From a checkpoint of a small class-conditioned image diffusion model.
Model: 32-pixel images, arch dit, norm layernorm_no_bias.
Training: soap at rate 0.0015, batches of 128.
Data: trained on rendered roads seen from a driver's seat, with toy cars, trees and houses, 72500 training examples, 21.5 epochs.
Rows from block 5 of a small class-conditioned image diffusion model, named by matrix and row number. Rows with one number belong to one neuron. Each number is 500 + 40 x the weight over its row's rms, rounded and kept within 0 to 999. All counts start at 0. Numbers have three digits each.
After each neuron's rows are labels from the 100 images, of 14976 (inputs lightly noised), where the neuron reaches its highest value: "strongest on" is what is common among them; "peak at" is the part of the image that holds the peak. Only what is clearly more common there than usual is listed. The data: rendered roads seen from a driver's seat, with toy cars, trees and houses. In brackets: how many of the 100, against the usual share in percent.
# fc1: MLP up (model.blocks.5.mlp.fc1.weight, 576x192), inputs 0-191
# fc2: MLP down (model.blocks.5.mlp.fc2.weight, 192x576, transposed), outputs 0-191

fc1.429:541540554445503536513551563544456484490439596422474515494476484487469438493494523475480481538468515553505467569572503502493422535447507480535456549515419552521474522455546482581473426424578536489449517477491428474482542519471486445464440521469478497512440521452503428504516526541462527491523466501525453474454488554521495494475544511513531568485459448415453533515458538526517500444479451464429431469490538498497436503457511503478505555418487503479485439541410518451507484490456531516459547488518498530539528548534455449470494439531434433494437591484539518471495531499475470531
fc2.429:555447581483532428441520499543551496466565511449502436506528545440517416507512491529567555495475534565489475523495502498527476451440487578534544517486546469414501509495454538569502496504484447587487475544492516499503482519533546508425482473474520429482447486503493435536547529428567537493462521475511510508495492517485453478506391501497517507492545528433431485448583458533495505514529491453479576440539487531511453516503513547439499535422523530501526414487557471426530501480563465528516443525528494507449475505501535527468539545555451451533501500537563559478531453461434438535
strongest on: snowy verge (74 vs 34)
peak at: middle left (54 vs 11.7); middle right (37 vs 11.7)

fc1.10:540488486530496512511528497542448507440469511497552478504444538484523527498483482574544500424487504465536500520522530546469502583522554537499389451483485598465530536428501527433489478478454490442553552571489507504553444524483541499522496526501499582528512454436534494495522516545491497495501434493521535475530448421469432528558456518476457504452487490487518493470506507564466504483485516508577569495550505469530524536490545517410582491483505413483451464551476517441542537518550502566422488442459490528441507537451559486543490379453510471540521483425437538505522523570508533501
fc2.10:453449513484465569462539515538501552512577511470439545531501498499503491518528502533535439441527523526465487554450527472438535485523458462476523416503529493503504465486475619437438514472504466483512558492496488524460574500515494493532551604464510443449566486467489570456548515491497546490565499474478443566436487480445547504565559536444494523481452437477544519546485528549509468504534542501543550441498520452506506476460578506426430439547530535540440555501485515543500474505425498505594522537487521509497486495438561453434481542540482473454449546545477450493456465479433499504
strongest on: crossing stripes (60 vs 25.2)
peak at: middle left (35 vs 11.7); centre (33 vs 14.1)

fc1.324:531525571533513468540482552521493521505457460504522508511481507467501519512528464558493524528547492538420491544420493551543473467554495499490458521470414502434461504445550446512544501571505516507582457493562467509497500562524448552485504463550489471517561480545429453511498539436554617494428511511521455453551460591465547595549479521515492530485524542472409492455411515449502486449529512570483518513489507500538549427505548529488524553475479441472441496502559576497453486469509522523484465480485455522437574510521444487525509532494464404487532496539544566510510484488556506490
fc2.324:566538551519507468469519490516507485521426468469472500485492465497511600441527502527445456517560543500581541579493487502533452477526562442394507528464439508501532471393461492545555496573531482519463577510570488499472496548489536462500502519521557549507555535512400424443510482598484487553518510487508535434513559564496500510514589470455536524508488503514543504511533569453509514510469469515556502469483490502528393483507487563469510541470457462469559495499520496504478490467531530470559521528442582515468396502522463508479479497497486466496519437551504500507462498461487434432
strongest on: snowy verge (60 vs 34)
peak at: top left (30 vs 9.8); middle right (29 vs 11.7)

fc1.350:549473481550518503503486516431440446451519532560516541505445478461463515595533513505471477562504561485491508452523469429511546510517446513475483579505608520558546516543511497513465533524475440551447493474500471490462493548514493420421509528519449440529495555473373442507548528609556487491523449473489456420507546542507495549524472487441537496545514474536531511485531502470499546526562520482531463503564518477554532451488528445477495553527436537496511509502498448471499543512509490587471530462477460491442513459417519591486463550551531526470494463542451446528534493492518563533
fc2.350:494494499462520456522484455525455448491454498454448540497439471496527419485503442522537445509510501505511449485472466589510514519505457538599518461489524503468562491473452544511586471530492496475503596459487492495423468550456471529455527509500572485516415518571545495496508503541480468479550445493501485534520511528555509505521540540533496508556559549460520491584486386519506519501472522515427475546489582456560478531490435489538475523493480505499469496467540567470522483489353470530503544489507480520504509423451389496472421466579526510521507458463536460482480520450480551467
strongest on: house (74 vs 31.6)
peak at: middle left (39 vs 11.7); middle right (33 vs 11.7)

fc1.45:568507487548507474438474449580503501552531444570547479466464500495530497542490558465536479545497469555550533493483415456543443506556454490519483465466464449487509507433539500436472493500484514450528565494540461481560494540505510522498512523488520461471502488455517534534484547540487537488504546470504467522615497462530452430518538523540520443450565483453513532535513532484543522456442473513506602565529524493504526501442558557578455458527591516578556473559540494464497449531524601568466486498517555603563543457492468539470489456491491504532455504550493547439513481538513473498
fc2.45:475524447539446541537514507454481469499502458510497461500556519478487549469487513500472579576461535537519487513449493449431472510529514514457488422497523571512484432552475460439432498468489509476448552466443510494401544521422450580490528462564434516519504506475507495504471462539544506529473452583487512522563479500502495500493503511538460489487500419474521485581516515437429498465503526498556499505501475486483571512445551465588511539493425567517578473507509476565552461485454438459495518550477554580522511502457413472489563594492408498476474486487537462536462511467509450518
strongest on: dusk (70 vs 29.9); pine (66 vs 28.4)
peak at: middle left (36 vs 11.7); middle right (34 vs 11.7)

fc1.550:517502544544568465478572443511473456502514548497471557441574417515429539508447511434467511482464518470585507434455454493445471548551479509459492461509520444483486543506530534508483481495437464487552439412559510434531559576486492521459477526500509471452541467504465472507485590479496499494509442474474449440553507538565519512478517485517494482531511524508488498504487504447439516454533449505541481485493535457468463472610546562466503503535523522444534468461506523551551474438543595539463475456559519498461539554459464410554532494588551532509540474514459511499444528457511549481
fc2.550:559592509496512568458476473478504534474410569489505474581578470549453500516489546485471491503433497494510514478511468532514544511459467499443411443447479531494520525500494603525487456439526482523481486559471522527528495502522550466519490503532553528452552347501462494574444426520438516513442516481464501532504546550496516492449481495490497536510483491558525517512509603509546465461547450448524476443510445454533480504484571522418437493490530524538512506518536495519521484520504454505491530477530486443551489553505497538505497463602558482482441513540535507453562441415470538502
strongest on: truck (87 vs 54.9); vehicles: two (68 vs 41.9)
peak at: middle left (75 vs 11.7)

fc1.486:562505527506536437560489494473489457477444508519494501533573494508500528481513486500522537506469554502547492503538459466470496515492455442522437563492560492490417453467505503542400623508472478537524483533521512528457542566482534464496524506540517498513456481517522464465508541474495530540466455463509577517498473426558446502570470557450474448541480567521537502494506502481602510486520483485444506607559558434457538511508589518512515440473537440438476458544458531505476533490535480565473527470519443486419525499456546438478474543529473450565550535544516455462468496401479537468
fc2.486:472532484457558573475476466504478548502552501567514489525544483508514521507462506547519536461438436525522504507497507528523489521488510523478453547495480510502511529475514532563475542529496512488467508438541502519528462584431583495439504474503503491511558463530537421467507498491512533448510471527496499523492503427511525478530560443519486509452465543569514498455524486590451459542517502475529466579561473559522578537460544490502493413505461382480507494488496485486490540522515554524455481554650507496573482498460574497486507459509410539476485437477527513445508459593420572419
strongest on: truck (91 vs 54.9); vehicles: two (79 vs 41.9); bends left (63 vs 34)
peak at: middle right (44 vs 11.7)

fc1.139:572408543477446515471546425552471508529432496554481483479439538491494467485513476464570592464488550519477546514520531457517488498531507411503531463508547553574485426405507495514436503500504516503531463509457495460518467539570517481493499526490562514447522524417541532478478499523564516478498449516470502554481551507494485542492518474475499530490479495513523497490524469507464491516471456484465480505510505494452462440520560479525489475498559524437506497561452606432546514488522464421508535519461526515480497407647495507502510516511512415461542455571549590520570432523489539495
fc2.139:483532502529522509429503495511519472494529478530570472533467536509547501470510545441551405466513453459482508437468489588491495449474504503482524474435515497535503491475537512442479478523541515470458496481499497546489506508456529550453489440519486553544540500505590495539538489418523477533546471532490491540528471505533484469428551417522455495475472438462474490504485488494533507421510515492656503531427428491519543595539546509427517575534490504522573498536493576509461492445489448469458447530512516508535493393469505449501493498503458538549457501499518539453561554476414458421
strongest on: pine (83 vs 28.4)
peak at: top left (36 vs 9.8); top right (28 vs 9.8)

fc1.163:494475493508489497531528458539477536381492392530527537504506525482464544518439516470517504557470504466478461480499473452520447489498508471413497503466542554568466497479501487508546534469507550419495491473511586465565531485520493562480443566465511489526477426481513564506485465540459557506484455547512530588438579450507569429550562491458451535459598482493492506399450501451585547477502502507509461517475509509499530502512538458459496396536550437477446499407523547502478503545499463485522486485464577521505489494481489483549450475514492522482515485451563563516475457523537530460
fc2.163:552529469468523489499596469502511488458509457478541465479478453479509561504441511472520495567553494479528502517454512575519438447511493516446527512617506459455527517483477458513536564458470480443548525519549593503571453489501590447464459482488480489488479416485501528484537499432516495512496448509516529626464495433467478498519466512557420438476565471496466511608537429580442538463514490485473472493531528481508501470534541533502458431508480508483426464545507496530478488442489510509472492485452501507469458457441503506559488481513515461498487431527533580538450542512597546490
strongest on: crossing stripes (64 vs 25.2)
peak at: middle left (58 vs 11.7)

fc1.72:507461480483580459437498503496518488474502529598494525449519499501369504542489498469473435535537512476458507515512467540529491486550527479512529512595506577522491518489458506516537443502505500451510484560479436471489554467466432482533578500489462433493425491453515499506515457506492496588481486514491489433462508484422506501522515458515454467459472516491581461501497492543492564532449507511479482535514468498417570421465507572499539627533489457496537459464444567551402508463501444550557497507538478584542554557521478492543535537519514537530468568513517525533475478527541537544
fc2.72:543530476504531520451496462511507471511523521535518491543540496505459578577470497482520502486493476490494517525519464497504499454497497520490527474420465431547490507529552420543515449468505540466548442497498527495464496459481522523544549476489582562528414539507523459534482497507544514524453490448527508467541512526603447498506513524491448449522454544521516510561478494555493580386510509556518517531496553528566524492528425501433579570453576514511518444485549525552425507512501494505455577493572487552454468594568508555573531453549469490465475520487486535528507478467533625544
strongest on: pine (73 vs 28.4); bends left (69 vs 34)
peak at: middle right (88 vs 11.7)

fc1.497:530526613501540469539450527547529492500616442525565492488484539487498462493567494503490477528497503487493523530591489504463489482483509521473538484497519556487562481501484557524579469486494414518488484530590437485538486478429547518492511533495422499487540420498461548516475486460431577460571459446572521456517413509530559528500562500498394506509526521487537474486482511467480513419574506474525463439549573517590509569471487490479481576419496509518517477522468468501533582476466534473533478522525543453478486504506479561520524503517548476491506529409495487472495469473538547496
fc2.497:452506597529452534502550535552466492511436449506531519592471483428477469485557504426465556529496435477547487568559481463483455485558478506488454480518469527516435481424482559480561486497471614523493451483560465518562530523483433559460564462465561485485486459506471469541502509518397472524476427563516491464509431451530498531461443509482455491513560578450524600465523492573540486571464487470514498411531466561439440505523468452465469528464524475508551480495524510508512495537513500543506480519502484482480546505492500487502508423519528518484540518575502533462493495530510543546
strongest on: crossing stripes (73 vs 25.2); line: no line (56 vs 24.8)
peak at: centre (76 vs 14.1)

fc1.180:458483463463431517479502516476455456449495501435507489459451508542547496535510530421415502568469534512450503460552564443496414514425468510471574576549505495479528496591488502481522503501524506511458493481516460493554482468478454540500429463517497557497541459478560469560545505516530481520489499498482544456505548509534532490501502513518502564459456440473476506563526437573432511433471465427541522545542461481566541449491565577484443463522456477500562470458498605438510511509559437507501437456448511534480522500541499500433489505458545504458429529533469481496482531522573578526
fc2.180:504448546495527531513498506534472462512600455518485560493542532516565549516512495525484482519507483489486508481517521495533463580515541489502592599412479493484446507496479580477493520525505505503549535545486463567472485473530520534549457468548506433496467464495493458485489477434522500483387525506470482415444491508527477525469410454492515470550482487476527508477469549534515445551566594551489509458612496527493479474593468486531491523475447522492468410480497512434531527474483487472453604466530527538497487484525480502541461419525467443448554457550470497456490539458591483530
strongest on: house (68 vs 31.6)
peak at: middle right (44 vs 11.7); middle left (43 vs 11.7)

fc1.259:543551483534507534464505508522577488525494509561522413522473495481456598527470515540529477548462524503506528434476535447482470503512466547638533534475491490482456495527447483533466475557502455521560581436442456524439505510542543495480486467580462529489477438480545505515586539478550502468505462451518478464480514515459432591431518471489483481470439561472529476455492497576457509514561475514523502516570473492509564497523444508457498422499549611525593423468524484537511475525607525521498552488541505529568501523500452524487491492456545499532506492523529521493460479498521541518
fc2.259:517462502544512423508477519545453443456486467489563560456554504466521489559513522520507525526520484468521518472491484585492456485487480534569535467486504506548568483484454429534546515505435567502398514565485519468410400469546494525473552476508442462538475459464614542507570515469499518490494506507511477451496517498545581531427438540466447515475511515474453505568444481442534469469483501450511504478577479432486531462466465466428513522468470522517487445462479534484564505539522514428583468494477505492442508474455429504450514454467490524432564472454513553524487586522491520488
strongest on: truck (98 vs 54.9)
peak at: bottom left (36 vs 9.8)

fc1.134:504482570515520526496520517442451432530540515417447448446468452498446499509523462471467506559435466521546472509457512567454521501527518466499534564538556481582458485468496512494492494466470504524513515521462504539611515499513527443523506513455473535530467550544523442483515487540522529545523454516506518511521396474515451477510442522429489435484547524464515482453489523478483473489569441485481399494486491431464512478464592528523472496507511527540521592458529487592489472621472509485507554541522493547503544498583547485477518512453530553491636511538494529509511443528561482520
fc2.134:536510525487532454547499461476594448510468454420407555581412481477504543532507541531470531481460506509528545502436456425457498493526515508482552553450458529495521471433559475464474477471540529509490505545431563486571508509544473537566550545506548435466474554536477467492502479484550494482477480496507488480496410445433503517450591498488521514484537485495503537528531531546510457424443460453458546526470515578528519456563535540542441508489467457520476593472470485502538502436507518597458407416490485518485485472546537516506497481457505474505569518492495510503504587510474479508
strongest on: lamp (77 vs 29.8)
peak at: middle left (59 vs 11.7)

fc1.340:504471432570466448487474465499518442485531544493520530533518522522472594517539548619516537513555519457480526479604471536539510503501444501548522504516435504444559524478551390559571515473529530568499443535489460489566508478503502484485484432502411569510475504469485475475462461461540479475570581573494476563523490485449516499527466434433455502499492440528488563500450543492531414491430493483520559548471429446573449487425506487500537525519452508490504497469505490526540516497473510551505522498479542539517505495540560549572523515457456518465450494492519500577519463525468497507
fc2.340:504536464467485571475547501482461442499481476590484565561525494475468470471481414569435524472519506479521479502475503505466491561446419466473482479471489621546592410500500451472523493519534533477465499463468467544516491476476478537518494566476478503489529497435472411495545516468490515444488525449518439462476419481476524535483495517516467505494516509528491492432508459519575478549438468467513529524497453491595455506408471488503479626500474546524495487531486511560441480472458485462515513513496432430515550424454526479492526536515512556505519573546556513461525422508429509535
strongest on: lamp (96 vs 29.8)
peak at: middle right (47 vs 11.7); middle left (40 vs 11.7)

fc1.176:515519478535430464512456563487503522564557501511404474539488493480536529488533501490553437460528604541443525545493439453536496497503485483564510524490484418530542483491527522487495470503496509556445503452477492560518518506524482587520525524484459471560506557521548484595557492448531560485517465507539479460511518548501482566523568520459481406421535514436547503395472468496466535521458562560474442545477505438496517475494540493440516541493481498521448519503527537529600460501525455539513518551527492449564551510482490492529495508416513497449549481526425570501561529488554453443
fc2.176:501443541495469588479488502417494476527549433465434530526440503441451510573466522447507538460468469470534530562494504542504516486524494501474527494499467540517466553458478442461509537478499551524491527474565495482558543506567503429505503563486585478557509592442575455442533485503425495533501455607486470453486544510467440484552529418367505433451523512457489547463481514481512583530522540484511477481487425534570586481516505515475522524502508478501539517538517496487525483543482559515484512479513486422487505525499503507533468475476496514524439532539442472500521447587565498475
strongest on: snowy verge (74 vs 34); pine (64 vs 28.4)
peak at: middle right (63 vs 11.7)

fc1.505:513500470532509468482512553443505434489456473405417547509552524563436473499532537490520537526434515479594451525478441452510506510549437487490491464540574479563480466484534438502571542426440459550446494447483527495512486581543543453507464510549496500521497498485496533523456549508476513542549519445444462479472508494419553518539585482464499485535446460488485416442542522456486490494521541476463462497511505564526427434503482420528458540491520544530508489479489515537492468519470500521491591582505445554476551474513528476439554594482453535581498484525542524525476504488462503462
fc2.505:519513535474565548469500507513534470504537445514419518520496479499528437462531445552501470496559514473552484539420538495475521502444509513515523455471454544489567501540510463513451540559518528480581563567483524470439603557546488501382510545448497486527390531529492517517495473578521524499533478543481448397478520513574531502559565511450440501460453469532549579491464544508528421507517499570511501526527546448501514464519508457465518520491477531518465473549467503464532526490518469505506482462479444455594479489465530553437504435558457491578433463492527543495514515489511510463
strongest on: dog (91 vs 27.6)
peak at: middle left (59 vs 11.7); middle right (31 vs 11.7)

fc1.385:460556511499547516465512516487524539484470485517516464397530504461513550512477434491541505534498561566477478541454534480512500517459535419568496512539495517541519477492516439443524523469459432499546515514481504532539543483468500435488485479509524498592488453546459499461521524525528531605487440506508491430544485503540501487547497453425509451478448408527478505485503567507448488475473590493445497546448555499481505475518460489575523549470462523526558515481496509500502482440504470565495501556491513578386398594533565516556625469479537522511558484459493503510449544483502511471
fc2.385:505450490484476429584555524497473454542564471529443554593525524522532568481581511533508503508548507549485482519431546517528523510516478470454500526527510429487520489549476427536487490459517498481442533578500534509526512434549512531537525538461498491531495439511481570515521633457520499454515554499518510545480479477507560492521502509519442479507478538508411468523516495505421469445495517505549493494523490504562561486559380464519484507468476524494499459510488483425488502496428463568464526438455444465519571460533579462442469463576516480493462537417569537552486547514511492490
strongest on: truck (95 vs 54.9); vehicles: two (68 vs 41.9)
peak at: middle right (42 vs 11.7); centre (35 vs 14.1)

fc1.7:502504529517485491520536572490500579552560525465403541489465547469470511456493463448402539423566500469529530502520476457468581559540458546511483461522477493554498492579448570544481431441537507557505551450464508466591484496524496484506519503508527459485513507460564477542470514474481488487465473514479555441525461515472480475532508455429506515462530563479544554516494530474523486468484499491468433470442492537439492515466453437459523482538497581460490566535528503510460505464497428496471472463554600572520566477510526429496461566534544560474529432508525524512429503507442543442
fc2.7:511509507467531516485493503503487574486438504524468444552438507488447548483512435487469447448576504507495463529564460528463514522522556440547581445477499538502519519564572557523479412432559492426580517530537505536578470427531461505480534547528462537494500467457509512447445566521493489528512509455481507458481448514584427530521526589465554469494508563479573487464526445486461514512523434530469495401450515515573512497475503469465510493507506591439527543551466458526481477498485558480505537524522530534483513477562500496461494455602536509498534513530525516510428502524417512489
strongest on: pine (78 vs 28.4)
peak at: middle right (39 vs 11.7); middle left (29 vs 11.7)

fc1.18:497457472485446539507532513482471538512535649498543469493524461462502468510516522547553523458508464571470486509517482519545572523479452483538573490515495485534507493467501484532482539494434570479475463535445532473467501476511512477506450439501502493549529466537438530486586498449493538494524459595526531485514612525510508536393519477464557576505500509412523454485487421500560419497482549500588522522552485437584503494481510497545512454522482526422493437476461516500500509487572537487519520506481531420479464495529511590462467422501495451530524472506527511565573497512489457455
fc2.18:477563478459511452510474483415451566506469521466518550517608495495549475525474592469524537457443492520504453515570509504596460455458528482528463463466495553490487547517550529495508572494462461513544487468466515528488561484520512490442465528509487536495477508544472625487532521519443525486514482481512492467459518511525439533431486544505559506552476450511513525574519611424474411470501522517560422445567556560457532556485502556525517481489551451500543483484526474523517519492471427501461492480544468444490486513406451454468456491514511482510468536406521483522509510505450434490
strongest on: dusk (69 vs 29.9)
peak at: centre (55 vs 14.1)

fc1.383:512441530561513545540455498477530459517517534479516446586490535533401491485493531509548538482439477475498526497522545421545451454488541517479486438465446493507496456541523538551542540572532448509612536495522519455438576471515493493506475487518469504443532482500552461486510476491534550543541495469499522479545600489501549450597550458464539564543577508515466487446516487503498503514543482507475509507487583511487505448484490528564444524461533499564487484457485488490470466523412503523543476545456450544452448523557519474494543485494511548482533582491534568511429518535587562412
fc2.383:492590519473485476541535492537404478495445470466548548487445544564372458497499488522530430466508492435493500483518503506536512481455502524473534457539509543513559521542450495522517482495538553447487531504488506476471410590498514510507453437485484501548517458465563475522478485520645490476460486556497521463482484526492548536534507565498503527533564545495471500555494460498548486514520515511439492560480485481453453520487466526561446497512495538493485504530578509480504505507570514467521562487495473510504533504469534591489424548478450515530550509495516468462447550423564622398
strongest on: dog (56 vs 27.6)
peak at: middle right (30 vs 11.7)

fc1.456:499511460525513511476496535543475395516541486449537502543500487524567481532533512470513534530530478426544503476494412526557470398518499451497531499473542454457564517522541504528402534548503532499441472495442568543484481486536556557531512512462521498474518446518526448438494515459515456415551490510512525532564513468488479482465489533455523485494546514520474538558512458548524459501495543445537430507503441492525532455576409450539460519492493492574443567463474527493475511420407518443476430517570472440520485490568464523457517501497508500498522410449410464514520499454441482467
fc2.456:499474451500577438512497534529456509491506500488547548469460508486643513574521527467526455567509515482542491535519459483505481576476514527542466467500452572517462506481493469438465446520464492442601479488503494479479504464576473462494528475491492524517509446461512491459508496579518552506512465437456522484598547595517465479431582481468559510492475479464514478483481543546479470429456503528568565433473502513519582466498519469520485530535426520578450542494501433490498476556490504522487576551498543503548556497435537503462481470427496496500492550560442491519473427484488466559
strongest on: dusk (72 vs 29.9); double yellow line (56 vs 24.3)
peak at: bottom centre (39 vs 11.7)

fc1.481:500524499502457480516491526484464509431551556509517529490505510490437493437541503531528496489519477530440499477491420486448454483477467496569536556513479470473483512423480400486490449525492505540461537504564472474517509549468488536453473486485426501489491506465468511480548585360493461501455543572506513544461519485486557474544469427575567511531457464531547520531480424540433535482476485569534483486471507509520423514398466453473510472546485561502562520538403532502451532505564575493485529523495519492574509464567600497533555498539499501518507526494511531554538575472491453463
fc2.481:512496537540512508551494420479504482517486456457441482474476496534544467452427581515532536484473516473600495446469494484547517477491522477605441542453501473508571473499531419449467444505509469470476601499573512510517489557495469496510524498502510497509545499436530526484487502614501453509549495526508475515478471538561506499493514498562519515472442474510550548505592543519562517524480521444508584430522553430491435477561531499481530524488519496503549541535518542526476471499456461516595502472571465446465463475597527538433554540409433508507550451538528508515521470512514453510
strongest on: dog (58 vs 27.6)
peak at: middle right (50 vs 11.7); bottom left (29 vs 9.8)

fc1.522:497491494470465380527540518520509499530526517529427520518487503553597504474505556511601422485572503475477526485450470525455536468605478494568438490472469449474507549453492514497582473508499530495510499494481451505516478531449576487485541435534475402514448622465584534538486540541498532490495507497497549542525455475398529471545481485486495521494478505509395502473561583551512473446534497471450483488562530471412458509467520485475475534481526485528514533487498500504475521488469489533480497527485468503507479478558545520401423458478422459518526564490526493492513497470545498515
fc2.522:528409586506596577495525498510500428498484508563444571475543475496493478551504496525481522532466463464540464478468507569437486474501472482426518551515522459464586569520515529434558534481536541498562432479460469510482505540504533499515538471546429483561631543415433505467505520443454488473504485437500521516564516456527419492548546514553506482490482510493482528427481446516487525558493490439472542541545537524495529488415475536532462467506486481516525424469505483406474490505540485530513497510477453421533490446474488513485511513597464525456494474503496458524532505456489474456
strongest on: lamp (95 vs 29.8)
peak at: middle right (54 vs 11.7); middle left (45 vs 11.7)

fc1.569:468487475464464482594494479510550499448504515488516498576424542454484459515511519440575537498535507439481587499448445496506499419469513555525450489546448531444459450473470460511532500565447457538511487457487513494554520491505462479503472476423499517529480551493471514479485454516537476512494453516545450524579446488462555582508495545525465540471412543519536505434449456510451490491485508510528433470482491467514513504510522394464460489496615471373505510469560537508504527447546520521421546518476511554487561520524476516505475480479586452548510557564439534495498498491536443473
fc2.569:532470485526510460553482502495441470538516476482463511580525500500533388548482480521536531504531408548530518442509519492572521504510467531577495578509507433502521405583508527495586451518521515467534480419523544466521504522471491461486444501502536545578528537532429511499465549463511507514473512476539477442485501427545534475529504524494440563569525456507517559455606491483477501525460456448522450563441422528525486447454420548500459500503488544523410511494526608447547470486465524472444452538575523537481490524495555506494498481513523537506530525536557504513508514457504500495
strongest on: pine (71 vs 28.4)
peak at: middle right (81 vs 11.7)

fc1.119:464534478456484510480486600477482457475429529454515507561502532531539535492538468488493456466414399473514459563539464499471527429465425453472520474578510497497448557530485522457491533461487600416513494488558477500539465472577523595478417535461546504471537483494520502495420426495560486514526478526489483504434422539520540458413526496499447552468482515532472482471520486456505440485481506524477492542492493555417540486540470408542476520477487564466508486526547527484519475531495516546445524569427564543541473484488467502479532521524477517536460535509517431532497460499550437480
fc2.119:476487516544407468538499470477500425504521484451455577412474507481509499500484507546518547514475425457524484578504519552497555503539586479471488442557479475444395470436505456477491518517465476521497527539401503496495534510490498506495437421536463526510437460540556494513534474457437516442456456470490475525511438587471512521467527517555511458455441539586483529496524574475556565479541416527473534458493514500501493520459505451473532552437487503472519527492482540477457537511537547505503566508465505590517477453481506543512462352493496466494494505447501483473443531533513497463
strongest on: snowy verge (88 vs 34)
peak at: bottom left (87 vs 9.8)

fc1.559:499430535461574483488541489458524487496502507471491524514495573546486361525522512507458487525551452509543485579490436466430548438421498471477504512477505504489557453466444553474477459474504421523487539504456480525534464461570524527475483484497490508458492512460564548433546528512452463534492564515532523532511507534512478512558422524617546531406564504497460431555544468483554514465607469508462555444501517500482505506426542437582505470472470450539517494501534443477541468513459421521506510444476509549509479494479508535501558505514523521491476507511504479556503562473514523423
fc2.559:526510560500472500477527481531534526525529466504543422561461497420539469535469532416472417603559474471509472543497464463391501494450496462466545490453457519476514490505604615544500508452489509511566476440455447495509501470547500478470455532442526520572526487473475529486530482488436452475509525554518497534542515497545478507506523506599516510507522496541433495508427543581508521464480374531497487465505497490537545499557514532567500570476493435477467546469469472485490527541580532517473438474546466561521532471516430539493471430554486533470462522504479458510518491523533502501
strongest on: truck (86 vs 54.9)
peak at: bottom right (42 vs 9.8)

fc1.213:487516452465553507456494475504545440499451473477573460559545482459428504502545441538548540549481505448499456514476476424527412462505496499524478494540438517530401479544479432518509517539468456458493543543473481486542530503493519500496544461527532503496477411519575476461551564516486474562514441525505538480505488516536474503508389512485520486516502470499540512547469447547546517502534488497411479443420501476423501444553488586498543497531485504497575391491502504486423447529488554531461558511484451539569546532481489490550481500493509417507548511498477419452412486542469487489
fc2.213:508493497530501546525486431502448457509535494519498505418471509502469492504511442536537448566517512482459498493501525605503497503548524449493518514527456433551558462515507376452426497488477610499555571492517490487521480473505497530458544524553510553477548502478570447493533446496502487501555499487504432505545503536472485497552523444481517495580520472523523497492510547534425467548499462519495526459415446498495509514441554484417482496531528562510631463527559548560395503518450486514527523501490543476467468548525462504550552568424531509505552473532472562427478484489489530546
strongest on: truck (86 vs 54.9)
peak at: middle right (39 vs 11.7); middle left (32 vs 11.7)

fc1.445:525472470546514537409514496496442567548500571562477378495495534472505472518514489520533487506463489482565488548484529525498416459475573479545540471477468444520529438482449498453469475482441504488504536523517488515522509447575455406439473411519485515550502488417476548497443433558559441487515461473519455550499458451543444496517518499498442453487471527514525493522508495549532512442515543514469514508517469468459537488480491469520472498486443548518488574532571481507525496570498485572512521445495412500527492476516440508563504535480552486440492542604537435558553512509536492410
fc2.445:506564516560539487432432438531562543478492578529489595471505533464522517501471488450506493538444451436448485472452522439504518535426537555461460518512500516538493488540568513456503507483519449617464507495480531528536480454603458565457450557445509546503530498423455512524465494455511534485503486506484515537486518471508549530480491529508493557490487527561522535476514517474483512569486517468486414498496517548558477517455470435517511525474582596499480599495483504482508514524511507463482479597467546454456484522559470450558479479499497509521580530467558510445523445435536507422
strongest on: truck (96 vs 54.9)
peak at: middle left (45 vs 11.7); centre (34 vs 14.1)

fc1.160:531480423602525483463513558529499488534456552446531531477543469408520409489492489516531521487445540491439496580521542499511447502573508522530491527477529605530545444510521482508479555487478470472494458514468449498506636472461507461483440553509506496483482478458535510473460533500524447538532483451563483517491498503473479604467567429472522456553467451529454440495533495497465512492525458544508461525493519483487465538450500427524507512537466526475488496569442489498531534534464516511463461492434517513529490521511531482466492543505493515471486497403486657494509515506523527615
fc2.160:375497443500542488493543563583512458508566535520502464495577491402490436455535476469527447510506413491531496529487434523559460497548526472493494528493445374469517558488432571515489521523478506510492532532449529526518410534429533508432492469509520498532510470473467479585437448501478584475494520547517493542511468529521487510512478591513491511562483517559391522514498531538487488508523475528515523485415506535525482515527576492505520491502573468546453511517507496483543506511592487548492543484478522499494505556518555507428458512503477456491517484589509497529518441478482535559
strongest on: house (94 vs 31.6)
peak at: middle right (50 vs 11.7)